Rows from block 3 of a small image classifier, named by matrix and row number. Rows with one number belong to one channel. Each number is 128 + 24 x the weight over its row's rms, rounded and kept within 0 to 255. All counts start at 0. Numbers have three digits each.
After each channel's rows are labels from the 100 images, of 14848, where the channel reaches its highest value: "lies over" is the class under the peak; "top examples" is what is common among them. Only what is clearly more common there than usual is listed. The data: rendered rooms with furniture.
# r30: branch 2 reduce pointwise conv (model.blocks.3.r3.0.weight, 56x224x1x1), inputs 0-55
# b30: branch 2 3x3 conv (model.blocks.3.b3.0.weight, 84x56x3x3, transposed, each kernel summed), outputs 0-83

r30.40:117122118122145099151087122146160142121120113108142135136129119121098104119153116126112160110123138133126102120123138101127105132149126088151123145123092123144092131133
b30.40:157137123073132164132125132122146149138129115112113113071112110154130110099132149064137165146111163190103107089142084113111114112132148123120137148151130095116147133121142100125149153109115077158132129126129122120101131083125129093166103083153120135135
lies over: sofa
top examples: sofa; largest object: sofa

r30.25:127126119149118123144128134102138106116119105118111097104096119128129131123137131125119120101120117132143149152132138142121121148086129114102136121122127092130129133096
b30.25:143139110132111086150113119149125132086091133141110097130147136107140131117141100158115112106089147098130112144114140150090119159140173096146165187145114148151164117142126136125183117150106101140128155155140103128135160099095154125156147093130142075165
lies over: robot
top examples: robot; largest object: robot

r30.46:143118094081134155141103128141136129140117126138144142155151135100080120045123119119124118106147110115058109102135104124084133141146129128126129115141120128128095100136
b30.46:160133109078145118124133100119158146109144101078126097112051119124146124048174125088153124119138153151128133111135086126143128145153126105113128137095140101112120095105130092128142126104110117148078144109133107148109143134107126107135095109108133135113
lies over: wall
top examples: table; dog; largest object: table

r30.20:151131128124140128145130124091085097154151151074114133132150138123094107096122128099128083071138125128099113136108146134105142130111095130116105085107134156105112099130
b30.20:144146118085162151142122133104126104104129133108152104104140120126138093107152143110094176116140180092102124119170137176124103129150149084125144162129111099120144151143135125147144164144138097171131145128163084090102142105098149100161135134101141088123
lies over: dog
top examples: dog; largest object: dog

r30.55:124108159120104113102117144102106143157147108087101092142132101143123122118109163144112111131138157145153113082158111130055137133097102150151147093101107115142109072098
b30.55:148136121119149105113125101115144073133125093145109081145156130121134087131132113162122126135095132139117088089131141149108124088136130114176156150107098126120141117106123132142136122163117075171128165124098135093136166093106142095175141126114072104134
lies over: floor
top examples: wallpaper; count: zero

r30.21:148138133146134109151172110152135152133165158098105125100127115160096111127160125138124173129108135175150177149145161156154145113125147116143129167126135146139154169122
b30.21:147133103145133129098160101125112122121144108123141106153095121138118146125117106165119103090100117151060136159130099131098141152139132127095124123168097104141100115148121134137089081107088105180136175149150128132146184121130143110168124095108092130124
lies over: barrel
top examples: barrel; largest object: barrel

r30.7:135068153130108103128104123142137139152145123091108105137134113128110084117146137137083144097118156132103108119130149106129127135092135132155152148124120143157121144080
b30.7:152124112095147149131111154151132122107133136132135117108092095112156078135167146086117185135124177146097120042149103155100131126136119118116113079119131099072133151118115110124106132141140102171132132118116104110137140120122144120163103115110112133130
lies over: umbrella; sofa
top examples: umbrella; largest object: umbrella; sofa; largest object: sofa

r30.11:139132137149138187139101130139111113136106098114100070101098094109150119095152149147111133108168126112130137142135143129106129133080103123113149085106113108103107110083
b30.11:135123094125138097158122106131117090073101143107117085104163108113130129139111116134117148142108122081126099137121135134117110174156170110146167166130117118151154121108136148094156110134134083157117142150122106112100120066100151120150137125121090077155
lies over: robot
top examples: robot; largest object: robot

r30.48:130126124091138119113123122115103126133140143111135142139148142111107129062127129124134084084138117098073117103120107138090143146133124114130124113128124152118116112133
b30.48:147118125090207159123116126122116128106112138127138097097127139126175096109158148082136175118138150128133124117148148137147123122139140086120171185110104108112159142118150123145165176150160091160114141132130115123101115114105151122137138149100135088115
lies over: dog; sofa
top examples: dog; sofa; largest object: dog; largest object: sofa

r30.53:130111167156105123116144109130113096122136125121114094094083098101124100122130115121106128119075103107137140135130156094142104101099099120138125098112118108099139126094
b30.53:151139123071122100166161116137119103112105112126125114078093071084114128103137109137111145145099180084104119111145135144111138150103168132113117104146123105157136084146091111126113081090099108151134127116162130113164116144113142143146114132125128102144
lies over: robot
top examples: robot; largest object: robot

r30.27:145123113141138120185150117135172077132086098127111102098096111153130124156158121120105168138120119142154141176108173110172130128111158113124116179145138132116118161101
b30.27:178154125127162087144167115119130095129109101113052106134130101073134098134138065104126115125098141150134097096122129137101133103134114121114145157126124135112156094109159125103149118133096101144108140124095137128130124129098144083131143109113111077119
lies over: window
top examples: window; black walls

r30.45:110114128109124144159061161156128152122094104127136119126125117095147133118175133169125149115174151107103109142141132117104108133142106118118157116105083105145078096131
b30.45:159116107136149129166133092091155127110126104118117126145090112141126128107178107133112112106144158126110144115129081125133115138118151119092152141117093120126121062108108103126159062106082122171091151123107116126110164094138121121161135096111137147092
lies over: wall
top examples: dog; count: three; largest object: dog

r30.39:111117124117129114141078112134118155106106131152143120145124108122146115153132125155108137145132145127133140133141105156121134115135122130136145109122114115145150124128
b30.39:150104101108115077156153108106134104128106110109116116109084092113125129111141115136093137149108166101100124098153107150139132114128148103119149128064118113095153069129113095122134067119099100154122139109145116111101131122108132111156116069116144121115
lies over: wall
top examples: count: zero

r30.2:115116128108129102160124131167137151137151147091130131130137130144087116101158139135122164126118127157113152116134141150092138158122117122128150139104110138153113117117
b30.2:162138118064138151123125113108138114106121108091102112083141119160129130096146136099122165130120160153095099115132124149115084109141148123114152159120131075123136136110129117093146148117099081162128156111123101104096154094104144090172121080119118133135
lies over: sofa
top examples: sofa; largest object: sofa

r30.10:136147125156137161139134127104142118120138084101094092120101091136121120127122120114114137138136103144145132139151134137135131116094115126128116110116114073119125119104
b30.10:160164132068140121129113090114134097091088106136118107115168142121143128123118125134095134116088145122073093131123132137113108135158150130147156170111092111149134142148131119144142136135130087153125135146106086104139166098082138113162122119137071108162
lies over: robot
top examples: robot; largest object: robot

r30.14:154124107123123123165128142123168101151077083122121110091081111121134117156146124122111146128112150146158135154096159118133145108124133106092109150118097105125092140115
b30.14:170135121140130099138138095098113104111108116100088114117108115115129104121136078123108091140080136149100093081123107118099094126128144146110158136119103126099144096115133112103159092129130101173094153114090135100104140112114124097154141117124082084090
lies over: window
top examples: window; black walls

r30.22:134134107115136120098145124143114120119129148131144151143139156107113159106114106101154109105135109095085117101122129118121127159148146115127122132144144143110133127140
b30.22:089133094105179163133119140130119117095108113114137103094141123132139098094165139073127173113131178144123142096146148106150112123109135072106105146114112127102140148121159115135134183130155110101109101123140089113086106109122146103117143139092148107112
lies over: sofa
top examples: sofa; largest object: sofa

r30.38:143138131150148116144134128102138107131116125086092102094129114119102098145102130105114114104127112122127177128121172152142166110085101104117114113092104125139113127119
b30.38:161140141100153085173163134119137099082126109114136113140134148095161103119156131116092138123128167107102116133160112158128141121154158095138167179159119154134183123148099122130163116134147083166150138151113104131112138111097159099154135126131108099117
lies over: door; barrel
top examples: barrel; largest object: barrel

r30.4:148135100121129133136085138132124115137117123124132132139154141105149118119110148149129118120139199134133134120136141133088140129121101111111125118125127112102101118139
b30.4:193133129099131114065147096110080121137132162141139102168091128127139114106123121113126121181137123118080106115145105131136116144115129153113161122117111111128106116132112152100117091162085113177125144109154105090124102125143108101159102097110096124119
lies over: wall
top examples: count: zero

r30.41:122068145136077087126137112122127116133136138106121112135110122154124097143137144131084119098069128152133146126133143110124115134095123147139137105120138129123128124089
b30.41:104115087111145131123087147136133145111124120164137105117125106137135067128155181089119181119126164085118160088158114129171137121103093110152085097118143111089133130122127136147105130142091115107092102146102134135122151115108115106098097098112153129128
lies over: ceiling
top examples: count: zero

r30.35:140118123146114100133129124128169119128103120106114119106108125165112135160131112132120149112084157162141148143115181119151134143124153105121127145139126130149115162105
b30.35:153111112142146143121168126120110139139106142086112093153117131156126143145119120117134116151108129142089133109132086112166139144154131129114161176171108137138141153176130131140141099142064098096157084176143145159112126115135129075107136075148143125138
lies over: barrel
top examples: barrel; largest object: barrel

r30.36:120148115123155111155073111150174144084086103144151139128106105126117125138155111146115164145118142159150108139140130101138082109165135112147133155127091105133099144151
b30.36:150134121104152157147159148102148133164119132114119124085099111151114110116138131096115154180105166190124122076138082127131117107122140130140141141151122122127152121124130086118151134083137087155125137100163138136105132101144141105169113084185144133150
lies over: sofa
top examples: sofa; largest object: sofa

r30.34:100153111127136127116114125134141087109116109100110120114090110139132125165125110094133149158118121120138093126130138096160113110110107127150102145106096096141090123129
b30.34:185143122107144130169153155091097092163126130122141139121144148100131123115081122097088145122095144125089116136129082125111104102144162129129136145175074124155136123135110077108142142118166097155139151118124136111132138094130140119162119150142089090130
lies over: umbrella
top examples: umbrella; largest object: umbrella; lamp

r30.50:099103161122099121137080119149135153117131133138130108122110103143169110139168154163098139147108136165131115152167105150133132122117104135141174123112115111172102136092
b30.50:137122076159156154158136125121148081072114123111119090152156111114141108160165131108105150128112159141091123104145161130094104128136104099134119122097129144097123150115152174154109141146151089150113129121089086117115136089118143119142160138082113105133
lies over: wall
top examples: count: zero

r30.29:131097143123097153101111123108118087136128118135118088117109098122130115126115144131102093146114134114123117108138118123118114123105115155119134113120127122103116122088
b30.29:084105114125129127143085132182113148103105089155110108135153083104127126144143128119163123110110169152123102098126148124128132130135144114136157177117113125098183142121157146148171155146155121111089082140101093139144103133143148122110174140101108106147
lies over: wall
top examples: wallpaper; umbrella; largest object: umbrella

r30.18:163138085096133141145141134141149098164128137092088123123117128188080116099108115105118157121113132178097153085090150129109139120103125130128106133119152151136111109122
b30.18:181136128092118100123121112116115157151125119115076101139085122112136107083132119089134108139109131129120097107122117116146090117118111146154136154148123092133139083116091164093146079141088108162115159141130150109161143124123101093147104107103076137109
lies over: barrel
top examples: barrel; largest object: barrel; count: two

r30.16:115129154152132146130101125126126107126112084115099096128102092139155136132170157151117141141135155128153092143120134136125132131103117142147140121114116096126103122099
b30.16:168134109149168064154155094120136097124075103116098113159141118119128109143129105122107112117106146106126107126145140151125122121150158118136172172114102125133167085110142125092163082150090106159136154147095128124119158110101152102162142124115103111122
lies over: wall
top examples: window; count: zero

r30.15:162117120124116145145144116174141146136141160109090119098137127125127128105161141151139170129114131164130168120124121174092165146091096116082151120115124135134129080101
b30.15:118128124156117130108090112127125126103119112143120102154124131167128132137191122159119099101141152117120128165119121142096115142111112166066119111113135113148095112140131132134078117102076138176097175118095116080110157127105124105144142124075143148112
lies over: robot
top examples: robot; largest object: robot

r30.17:197122091142123160174140133123129115165129144100069102070111111139120102118143099108119142106107121142140140147114176131134142122074120117113102126122130145140106148090
b30.17:148115129143126104150113147098119148113134105090122116139083095110112095138155132113096159101129208088107116143142070125098134149110118101116110134125112121120141144142136107119116125095119092131130083162113115117098097075116138089102123088107100111127
lies over: chair
top examples: chair; largest object: chair

r30.23:134142142153139111154129109104119096137126120089107114094095117141115114169122119120121134165097124160160145141096172124155125104102113127149114127098098123133094135114
b30.23:143122135098094127147175123116113115122126118116108114099120089146119130114127080110097117174092191096103121125137118131104120144120154140093132110131065109129147127120113098097100115092113084168138145146168140127110093094121155116153117084116118110151
lies over: robot
top examples: robot; largest object: robot

r30.42:124149163131146109137148123118150133133141162142140150156142151141125134175152124135130129144109106120175116138122158105133129121140145140124133117148157183121154118147
b30.42:140114097137150115134148131126136133109126131128156088094107103105101094122141147115087175154139174081107183103169112148150130125124130081145134150067128110091182133135120106140141141127127114149118116130135110139107098103116126155125127086105169095132
lies over: dog
top examples: dog; largest object: dog